config.yaml
dataset: "single toy objects rendered from many sides on busy backdrops"
image_size: 32
avg_pool_shortcut: false
optimizer: "muon"
Rows from block 4 of a small image classifier, named by matrix and row number. Rows with one number belong to one channel. Each number is 128 + 24 x the weight over its row's rms, rounded and kept within 0 to 255. All counts start at 0.
After each channel's rows are labels from the 100 images, of 14976, where the channel reaches its highest value: "top examples" is what is common among them. Only what is clearly more common there than usual is listed. The data: single toy objects rendered from many sides on busy backdrops.
# convs0: first 3x3 conv (model.blocks.4.convs.0.weight, 144x144x3x3, standardized in use, each kernel summed), inputs 0-143
# convs1: second 3x3 conv (model.blocks.4.convs.1.weight, 144x144x3x3, standardized in use, transposed, each kernel summed), outputs 0-143

convs0.49 [131 142 129 139 141 133 131 152 133 148 122 131 128 180 160 124 148 149  96 159  78 155 143 165 123 130 139 116 158 146 158 120 124 119 165 124  89 120 105 101 131  93 142 131 119 108 140 112 116 118 124  98  99 125 157 150 125 138 142 107 115 131 100 161 204 148 124 111 143  91 139 154 189 101 144 143 134 133  94 143 145 143 126 150 121  97 128 120 117 139 156 113 156 123 131 145  58  96 139 117 116 115 145 103 149  86 108  60 137 189 111 111 138 155 130 104 120 121 103 126 102  94 134  96  98 140 110 109  78 135 163 153 117 103 108 112  86 130 153 126 152 138 135 146]
convs1.49 [143 104 110 171 103 131 113 146 129 123 129 112 151 117 115  91 142 144 103 115 159 134 168 126  98 177 153 146 137 172 116 130 131 137 122 123 144  98 121 152  93 107 158 147 159 154 182  80 111 128 174 102 113 166 121 102 125 125 173 131 168 132 138 121 119 125 123 118 118  99 124  95 130 109 103 126 130 145 122 113  94 183  84 136 104  87  79 159 114 154 119 102 138 117 112 138 119 163 114 108 138 119 162 118 124 113 144 165 141 165 161 145 122 132 109 130 123 112 142 134 127 162 172 173 104 161 150 144 112 166 162 133  86 149 117 117 136 111 119 142 181 106 167 122]
top examples: metallic

convs0.113 [134 122 148  94 128 152 163  78 130  78 138 120 139 146 144 142 172 124 125 149 141 119  82 131 116 144  90 121 122 143 112 145 136  94 188 128 126 117 121 103 162 120 122 161 103  78 134 145 129 108 130  97 133 136 112 121 112 147 165 106 149 130 100 132 150 138 127 125  96 149 144 144  70 138 114 160 176 118  76 140 104 130 107 140 133 130 163 140 151 111 112 127 155 183 133 134 137 140 150 129  69 132  87 170 148 119 114 144 117 104 113 132  92 152 120  86 131 150 142 128 128 131 131 114 116 157  47 114 161 127 106 137 122 105 140 126 126  93  89 150 151 141 137 156]
convs1.113 [121 125 120 128 106  96 154 163 116 154 108 189 129 166 129 118 114 110 144 125 141 118  82 158 142  93 113 140 148 101 147 122 140 118 161 158  99 166 174 113 110 143 129 144 103 152 164 123 141 128 120 113 117 118 149 143 137  92 132 145  94 132  94 116 119 148 141 148 116 127 143 109  76 145 109 143 183 128 122  93 163 100  92 185 157 106 155 103 102 158 141 147 191 167 133 145 115 105 154 109 123 106  99 154 114 141 136  66 133 142 150 138 169 132 112 116 132 120 136 147 161 110 168 101 109 131 125 147 138 108 154 141 112 115 114 109 142 142 113  85 129  92 101 121]
top examples: glossy

convs0.135 [112 142 142 106  84 121 172  76 159  94 135 109 159 115 116 175 106 152 134 127 128 113 135 105 120 108  78 145 128  88 118 117 124 107 124 100 128 168 153  97 119 108 160 157 119 117 117 104 139 134 123 134 127 168  97 133 156 140 125 126 124 120 172 108 175 131 138 162  51 199 136 139  79 128 124 127 139 117 101 135 149 147 158 105 123 158 135  96 139 152  84 157 110 122 117 158 145  96 126 147 145  95 134 151 129 143 126 119 140 149 117 107 127 102 155 115 143 117 136 111 129 129 162  76 105 136 176 114 109 126 141 121 136 155 144 110 159  92 117 135 162 145  98 123]
convs1.135 [128 169 159 126 102  94 146 135 130 139 147  66 111 150 101 112 102 145  78 132 159 117 131 122 145 147 126 135  93 133 117 119 156 132 146  65  98 194 100 108 111 146 146 174 142 148  93 134 147 109 116 133 136 152 125 128 118 140 118 134 146  91 150 119 132 149  95 118 123 123 124 177 112 123 126 134 125 119 161 124 113 116 124 127 114 166 103 111  99 155 127 103  92 102 115 173 163 160 105  82 143 148 112 130 141 113 102 107 113  95 110 114  99 114 130 138 137  89 134 128 159 127 161 145 120 150 132  85 182 141  51 120 133 115 151 149 147 101 124 111 144 119 149 155]
top examples: metallic; snowman

convs0.93 [150 122 117 145 131 127 119 159 149 121 131 123 131 151  86 144 122 137 122 139 141 128 156 125 110 114 107 155 153 123 185 152 151 100 146 142 136 129  95 134  78  95 106 129 130 165 123 210 137 132 125  89 168 126 150 114 108 124 160 161 131 116 145 123 157 121 115 118 162 109 109 122 132 129 141 117 144 123  65 148 136 119 122 184 109 128 124 104 107 121 166 122 126 105 113 136 105 160 104 105 123 145  95  86 136  82 122  85 183 144 134 111 164 110 130 130 123 129 142 104 203 121 137 119 122 112  83 138 147  92 148 147 159 145 124 131 119  83 105  87 124 145 143 104]
convs1.93 [142 139 150  94 120 115 107 133 128 114 142 117 125  96 173 100 119  84 136 129  60 113 122 117 112 134 119 103 146  93 126  95 103 137 156 100 117 131 120 120 109 112 143  92 122 120 101 100 132 176 137 143  89 130 140  91 122 166 142 126  97 115  92 155  97 161 129 120  75 107 131 107 152 143 152 127  81 111 143 129 118 112  95  95 156 128 136 131 120 100 134  98 120 105 123 115 109 119 109 118 115 112 114 107 133 125 110  84 101 141  74 105 120 143 112 121 115 117  61  87 141 141 108 134 155 129  97 118 100 127 130 150 158  62  92 105 129 130 166 138  98  88  85 133]
top examples: from above

convs0.2 [134 104  99 144 109 153 135  85 163 113 135 109 155 128  61 155 142 179 115 121 128 162 129 100  96 115 140 154 147 136 145 163 137 104 173 107 152 122 139  90 101 113 102 144 121 141 117 159 135 158 141 138 146 158 144 139 118 134 124 121 127 124 131 142 209  66 130 115 139 143 107 119 162 110 165 143 129 155  93 209 126 118 147 137 115  93 136 119 105 126 160 141 146 127 123 102 111 132 109 107 153 119  72 129 135 104  89  98 141 153 166 131 135 132 126 141 139 124  96 129  74 115 149 107 146 118 124 126 107 169 114 131 121 113 113 111 115  99 112 137 160 116 109 137]
convs1.2 [ 95 114 121  90 111  69 140 111  87 136 126 115 158  90 136  93 135 151 105  33  93 101 118 114  86 140 171 116 122 156 109 134 112  85 102 146  82 115 108 132 130 125 148 129 138 148 133 127 130 118 110 101 108 135 117 117 139 141  98 107 143 168 130 154 139  95 142 107  94 146 115  79 105 113 105 140 150 111 142  88 111 150 100 121 102  69 136  90 115 143 147 118 118 132 102 128 163 157 130 102 134  97 135 111 135 150 150 114  97 144 104 103 112 117 115 140 121 113 153 135 108 144 130 111  78 118 134 109  97 146 128 105  91 149 158 106 109 135 153 116  89 141 119 126]
top examples: matte; from above

convs0.143 [178  93 133 146 110 146 124 102  85 149 148 135 118 104 114 109 123  79 145 117  75 129 130 111 134 136 164  93 157 168 151 140 147 118 168 129 101 125 144 135 159 125 107 132 134 117 141 119 182  94 122 110 133 104  68 149 117 107 176 108  77 107 106 131 118 197 112 113 104 111 138 152 134 149 121 156 113 166 153 123  96 116 149 117 118 116 110 119 124 100 128 138 154  88 153 144 107  97 172 119 134 111 148 113 110 166 112 117 174 133 146 106 139 168 153 169 152  99 133 117 112 117 100 120 151 125 162 132 150  87 158 125 153 145 111 120 121 137 102 138 154 116 129 134]
convs1.143 [168  98 109 150 163 161 117 173 147 102 196 149 143 112 115  81 137 126 149 194 183 167 151 111 148 110  88 116 138 116 144 131 152 139 114 128 154 162 110 167 116 138 158 147  89 102 146 122 112 124 137 107 103 137 124  91 130 171 191 124 148 105 131 125 118 148 108 138 137 138 137 147 140 158 141 103 116 107 110 152 109 113 118 147 139 148 141  65 154 162 129 128 143  97 115 123  93 145 118  89 106 133 132 147 120 132 114 125 131 139 135 124 135 143 143 100 110 118 143  99 151 158 136 159 115 108 116 111 110 124 134 114  89 152 102 134 106 145 133 133 170 152 125  70]
top examples: from above

convs0.136 [141 110 131 142 152 147 143  75 108 117  99 130 109 108 115 119 103  95 139 136 149  90  96 103 145 133 135 103 136 116 145 147 116 168 151 130  69 130 103  96 141 135 100 130 109 143 135 108 121 145 117 100 156 114 186 130 146 130 191 177 106 138 122 117 128 111 114 130 148 125 120 155 101  83 142 134 189 114  97 113 129 131 117 144 130 127 129 135 164 133 149 144 111 120 159 149 100 104 101 132 173 172 135  94 147 163 139 105 180 111 150 123 161 145 162  79 151 133 127 133  91 128 130 172 150 128 140 159  85 107 113  96 134  96 131 130 120  92  99 127 112  96 145 139]
convs1.136 [130 148  90 106 141 111 109 131 132 100 125 136 110  99 117 152 148  84 141 106 128 135 101 111 153  81 136 142 135  97 127 150  94 119 105 145 132 132 173 108 126 156 185 153 107 122 141  80 124 143 137 166  86 123 149  98 128 173 112 107 146 123 153 127 122  89 126 102 146 119 141 132 108 113 127 110 108 116 139 142 116 143 120 133 103 151  92 119 175 116 118 166 115 124 129 113 119 151 160 143 106 113 155 137 110 148 177 125 143 105 104  78  85 115  93 126  87 107 101 109 107 134 121 112 196 112 159 167 147 152 140 120 143  81  94 132 107 133 138  84 111 177 145 101]
top examples: from above

convs0.101 [123 118 110 130 156 136 148 166 103 140 118 121 145 111 114 105  89  71 156 159 122 127 132 141 111 146 153 143 125 126 123 132 136 117 101 164 110 141 157  80 143 155  97 129 114 143 114  89 152 128 136 149 120 151 123 103 143 141 135 128 151 134 142 179 126  76 166 121 107 104 130 123  86 110 148 137 167 141 106 120 160  88 137 113  89 105 114 127 122 141 105 168 157 161 100 139  55 126 151 134  87 146 162 105 183 116 157 104 140  65 163 133 163 138 137 125 136 151 140 111  77 145 115 145 143 111 119 137 100 144 158 106 125 132 135 130 105 109 115 179 112 143 140 130]
convs1.101 [131  86  91 137 143  99 145 103 116 115 169 120 120 101 132 111 122  93 119 106 174 157 106 114 163  98 148 133 107 106 127 131 149 138 104 152 148 151 132 131  97 126 119 145 137 147 114 140  87 120 122 170 181 133 118 119 141 127 128 105  60 126 105 111  81  86 103 110 101 136 151 111 165 158 116 110 145 140 134 116 147 134 105 151 163 145 143 153 120 103 171 172 107 122 125 101 123 113 112 135 157 113 142 103  94  92 148 180  99 103 125  97 130  97 169 112 129  96 107 171 114 129  99 115 100 119 123 114 166 154  89 150 111 157  96 147 147 156  93 136 134 135 152 133]
top examples: from above

convs0.100 [186  97 139 170 125 146 142 161 147 115 148 108 130 111 166 118 134 114 142 169 142 109 123 154 117 161  71 100 121 151 122  93 109 144 145 115 133 134 175 131 126 100  68 150 113 147 153  90 131 136 106 144 142 107 140 167 109 112 169 141  67 119  97 109  91 164 104 102 133 104 163 129 116 165 101 162 123 119 111 144 134 165 136 148 148  87 117 161 126  89 130 131 151 131 120 133 108 116 118 131 115 121 141 154 123 148  82 157 114 143 118 131 149 178 122 134 109 115 115 140  91 119 112 136 172 149 144 143 159  89 157 110 112 106 100  89 123 109 109 122 100 141 132 147]
convs1.100 [159 168 129 112 170 126 159 126 176 137 135 136 139 137 150 114 108 144 124 149 146 163 118 160 109 126 125 107 152 142 163 138  95 112 110 127 129 140 148 121 195 127 134 160 130 155 169 153 150 151 118 171  85 104 119 140 123 123 136 137 112 121 114 132 163 140 105 103 126 114 192 117 114 168 132 158 133 125 112 106 101 153 181 163 136 182 108 144 109  89 100 153 177 127 129 126 101 136 138 115 100 108 148 146 151 166 153 144 150 108 112 154 105 168 161 135 137 144  85 144  86 143 100 132 140 122 127 148 128  87 137 154 142 131 140 135 146  83  95 107 148 164 140 119]
top examples: from above

convs0.26 [122 144 119  90  98 124 126  50 114 109 132  95 142 134 161 122 134 161 163 131 105 103 124 113  91 121 150 146 126 159 143 118 129 139 128 104 100 141 120 138 121 143 135 153 129  99 150 171 128 145 149  85 123 135 179 146 121 130  99 120 178  94 130 143 105 107 103 160 140 160 154 123 128  88 138  90 136 113 131  85 132 120 111  83 158 135 147 124  91 143 121 113 108 161 149 133 132 127 143 145 145 161  94 163 145 159 149  92 151  84 152 127 153 124 125 136 154 158 147 131  82 138 131 105 137 148  77 138 127 120  58 126 137 117 152 169  95 134  91 116 162 123 133 132]
convs1.26 [131 138 127 112 133 109 103 137 147 135 118 125 129 161 145 164  97 138 119 100 111 110 170 115 124 157 138 117 177 147 108 155 121 138 138 161 119 158  96 174 118 126 108 129 116 126  85 169 132 120 110 131 123 129 151 103 149 122 128 132 182 136 134 111 152 143 210 143 127 154 154 147  97 129 137 140 138 125 150 144 154  91 108 113 103 119 151  88 131 107 169 110  94 110 113 124 123 124 174 135 137 139 100 109 156 107 160 118  93 149 119 100 148 166 173 124 120 118 118 105 127  68  49 108 133 123 131 132 130 156 173 132  95 162 130 140 119  77 127 105 124 136 112 105]
top examples: from above

convs0.94 [104 141 137 122 118 140  97  95 115 157 153 130 135  94 129 130  72 140 120 132 120 124 153 136 163 135  82 143 135 118 107 166 151 148 200 124 116 144 115 120 153 133 117 136 123 141 167 150 117  91 132 124 138 125  92 166 144 144 113 127  84 114 123 117 107 137 104 135 153 167 168 134 111 135 114 159 104 127  76 129 119 126 101 115 141 114 175  66 151 104 103 136 140 180 140 141 106 131 161 130 131  90  86 173 100 142 149 118 114 114 130 160 120 112 164 123 114 140 136 114 113  82 130 123 121 174 110 114 139 134 121 149 111  94 105  85 138  98 141 181 146 160 155 150]
convs1.94 [116 113 113 132 103  98 152 138 134 146 140 154 113 107 112 147 106 149  97 135 166 130 116 135 132 107 101 166 141 139 118 110 142 142 128 118 119 182 163 140 133 159 100 169  88 124 159 142 158 110 133 140 159 199 151 163 139 143 200 183 115 100 132 134 124 152 124 187 108 147 136 138 121 148 112 157 138 140 118 134 113 117 138 170 128 140 116 150 136 109 139 140 150 162 148 121 148 139 156  83 122 103  70 142  74 146  88 124 120 152 183 127 134 100 144 131 131 147 113 138 146 110 138 137 116 134 130 127 137 116 139 137 135 117 170 118 156 132  68 112 150 127 120 169]
top examples: glossy

convs0.57 [153 115 123 157 123 175 120 143 130 127 127 134 147 121 122 133 132 144 141 158  95 169 170 171 132 147 135 119 119 103 172 180 139 155  94 137 134 119 100 133 111 135 115 151  80 154 139 121 131  98 142 128 116 121  98 156 100 120 106 114  98 161 120 156  98 101  83 132 152 134 151 109 143 146 118 146 148 117 119 136  87  90 142 131 127 122 130  94 142  73  90 125 144  92 158 152 119 123 134 118 105  64 123 154 130 122 122  75 117 125 129 109 145 128 124 107 151 160  95 147 138 199  98 134 135 159 144 170 119 102 146 156 141 140 106 111  97 119  84 141 133  81 138 160]
convs1.57 [128 129 166 123 115 183 172 115 154 139 141 133 166 122 130  85 131 122 137 157 135 128 148 145 121 141 123 129 115 120 120  82  79 158  75 135 127 162 115 131 108 143 128 140 133  98 177 143 158 118 161  98 156 152 144 118 134 111 146 137 147 155 146 136 171 162 134 145 142 129 135 167 100 135 160 138 113 126 105 145 157 107  91 136 107 109 130 155 113 133 122 159 185 133  68 131 133 127  85  91 107 103 123 169 121 101 126  98 131 136 124 141 125  96 113 106 126 159 155 132 179 178 164 145 146 128 112 103 134 132 100 140 145 121 140 133 134  63  87 151 147 150 140 127]
top examples: glossy

convs0.38 [154 113  93 116 137 152 108 182 133 137 109 150 139 123 115 150 107 105 151 132 139 157 144 105 113 139 113 108 138 115 134 137 121 107 121 132  91 121 117 118 173 144  75 140 149 135 132 135 163 156  82  81 154 114 102 127 137 115 132 187 120 105 124 103 116 141 100 135 141 154 105 120  74 113 118 152 115 159 116 121 159 124 164 142 136 147 118  67 124 146 104 182 113 118 122 143 147 125 117 105 166 139 126 141 145 101 126 110 133 156 123 103 163 119 117 178 153  93  94 137 133 116 199  88 129 135 166 131 155 128  73 157 111 122 152 143 134  88 142 116 143  99 111 100]
convs1.38 [102 185 108 180 130 147 111 151 164 144 136  88 105 117 120 125 147 114 140 101 119 157 129 140 129 139 130 147 124 120 131 131 146 148 126 130 110 146 146 130 156 138  85 132 160 110 103 155 157 129 116 130 132 145 161 164 116 144  92 144 105 116 161 128  76 114 111 163 149  97  51 100 103 120  95 100 104 142 101 104 142  89 148 136 111 128 121 147 150 131  97 162  83 113 160 130 140 124  98 136 125 169 125 138 166 120  90 134 143 152 131 121 156 102  84 156 124 121 115 173 137 132 220 126 133 148 130 122 104 121 142 134 147 151 130 117 111  87 106 126 127 119 119 134]
top examples: metallic; from above

convs0.116 [132 122 140 109 139  95 182  78 105 100 108 101 105 132 160 115 149 110 165 119 132 138 136 121 129 136 106 133 134 118 124 128 129 125 125 148 102 141 161 147 101 132 125 132  90 131 137 176 127 142 152 146 152 127 168  99 115 133 109 180 108 106 125 150 104 120 144 118 132 156 162 129  91 114 133 102 152 107 111 156 100 153 136  87 122 173 136 155 119 149  67 163 131 150 140 102 165 105 119 121  82 127  67 168 119 120 152 156 138 110 127 163 136 140 126 115 161 149 105 118 108 134 138 125 178 154 153 119 124 192  97 110 143  81 143 121 130  77 104 111 128 110 128 101]
convs1.116 [110 145 144  52 116 114 149 153 123 127  82 148 143 134 113 149  94 105 130  73 143 103 133 137 176 164  84 149 113 130  99 113 120 127 151 130  85 144  95 122 138 140 149 126 124 141 135 120 116 123 109 125 189 104 161 137 138 113 129 136 119 106 130 134 205 121 153 158 136 126 148 119 133 114 115 109 131 154 125 129 148  85  99 147 147 119 105  73 138 144 148  93 142 128 160 114 159 142  98 144 168 133 115 126 114 135 125  85  94  99 123 140 140 121 117 142 161 147 133 113 149  86 166 126 114 140 155 111 129 181 107 124 170  72 115 153 135 123 146 139 145  97 126 123]
top examples: level; table

convs0.6 [109 145 151  92  92  90 145 107 162 140 123 119  76 125 139 155 111  88 117 174 178 133 116 130 119 110 155 110 156 135 136 160 113 112 122 140 122 143 101 155 132 108  86 120 116 110 137 137 146 136 161 142 108 130 130 111 148 156  85 101 137 118 154 136 158 144 121 139  60 127 146 181 118 110 131 142 112 154 119 143 137 123 108 120 122 147 146 144 176 101 135 160 103 146 124 137 117 138 121  94 175 130 116 130 130  88 104  99  83 112 133 107 128 164 117 131 145 125 146 163 152 156 107 128 120 156 147 141  69 169 117 124 145 134  84 177  91 118  67 131 141 124 152 134]
convs1.6 [141 136 148 185 119 143 151 128 122 110 136 145  65  93 111 181 124 158 105 160 113 125 111 126 123 148 129 116  97 138 138 193 118  94 135 153 128 143 140 121 136 118 126 129 110 133 140 124 138 125 141 152 132 164 150 137 112 149 173 137 133 140  97 117 153  82  85 167 107 110 147 124 102 117 109 171 132 126 126 139 147 123 124 119 129  97 155 152 147  82 111 134 131 102 112 162 124 169 149 105 146 123 132 157 102 119 103 167 146  96 105 120  88 131 137 153 111 105 110 121 121 162 101 132 127 104 126 126  99 165  84 129 135  88 138 151  96 129 182 164  87  71 124  96]
top examples: glossy

convs0.86 [141 107 135 154 169 165 119 165 133 130 128 108 147 105 122  95  97 121 155 134  91 169 130 159 147 105 144 109  96 124 145 143 131 152 135 155 113 132 130  57 101 138 130 149 168 109 144 127 140 139 122 131 108 147 142  98 120 175 165 113 139 121 106 136  81  93 142 121 147 154 132 121 139 119 122 167 109 135 118 170  87 100 133 169 144 128 152 110 136 134 148 128 129  97 144 103 124 113 124 105 135 110 141 171 128 121 159  79 111  81 101 103 122 120 121 120 152 113 166 113  79 168 145 114 180 145  62 135 139 147 136 154 130 144 123 103 108 134 120 118 124  71  94 142]
convs1.86 [ 95  78 144 104 104 160 146 113 138  86  90 133 101 143 126 117 140  96  97 108 119  98 114 151 113 104 185 124 123 155 127 101  89 187  97 162 107 121 138 134 113 107 126 120 145 136 178 125 105 122 105 119 124 123 146 122 120 133 141 109 146 130 112 102 124 111 168 128 131 101 104 136 100 136 104 121 128 105 143 108 164 126 110 110 122 100 147 145 106 117 140 100 155 148 118  91 153 147 119 104 123  99 105 180 123 100 124  91 125 113  88 132 126 177 105 114 128 155 129 132 150  95 181 113  79 144 161  97 149 128 189  98 118 169 102  98 155 127 137 121  88 116 126 126]
top examples: glossy

convs0.85 [ 64 104 135 141 151 123 121 133 161 186  91 131 114 163  85 100 160 173 106 104 182 150 153 141 140 134 124 189 120 119 107 108 119 130 105 171 125 161 165 127 142 134 128 156 141 166 142 161 120 122  99 114 126 152 131 136 109 135 106 111 131 110 133 138 102 125 143 128 204 129 126 134 104 102 116 139 101 131 102 117 142 121 173 140 178 115 141 100 143 120 122 116 143 136  90 116 123 102 137 115 141  84  92 135 143 124 110 138 118 144 113 131 137 118 132 127  98 121 135 118 111 159 135 104 129 105 143  93 100  82 173 157 112 141 131 122 120 107 155 141 121 136 102  60]
convs1.85 [138  86 112 164  95 134  91 147 104 119 114 100 131 148 102 152 103 146 111 112 107 110 167 149 129 129 213 111 125 140 159 114 130 166 137 136 100 125 134 169 145 113 142 152 121 131 128 113  91 117 136 142 134 126 136 127 133  90 110 141 127 169 146 145  64  97 126 108 162 142 127 138 141 104 122 162 162 169 120 133 178 115 128 147  99 154 188 133 132 164 124 164 111 132 159 121 137 147 107 150 101 127  83  90 153  98 108 117 132 139 117 121 148 144 154 106 115 136  98 143 126 138 107 150 132 116 135 153 127 124 109 143 144 114 100 136 124 165 135 113 160 202 133 164]
top examples: glossy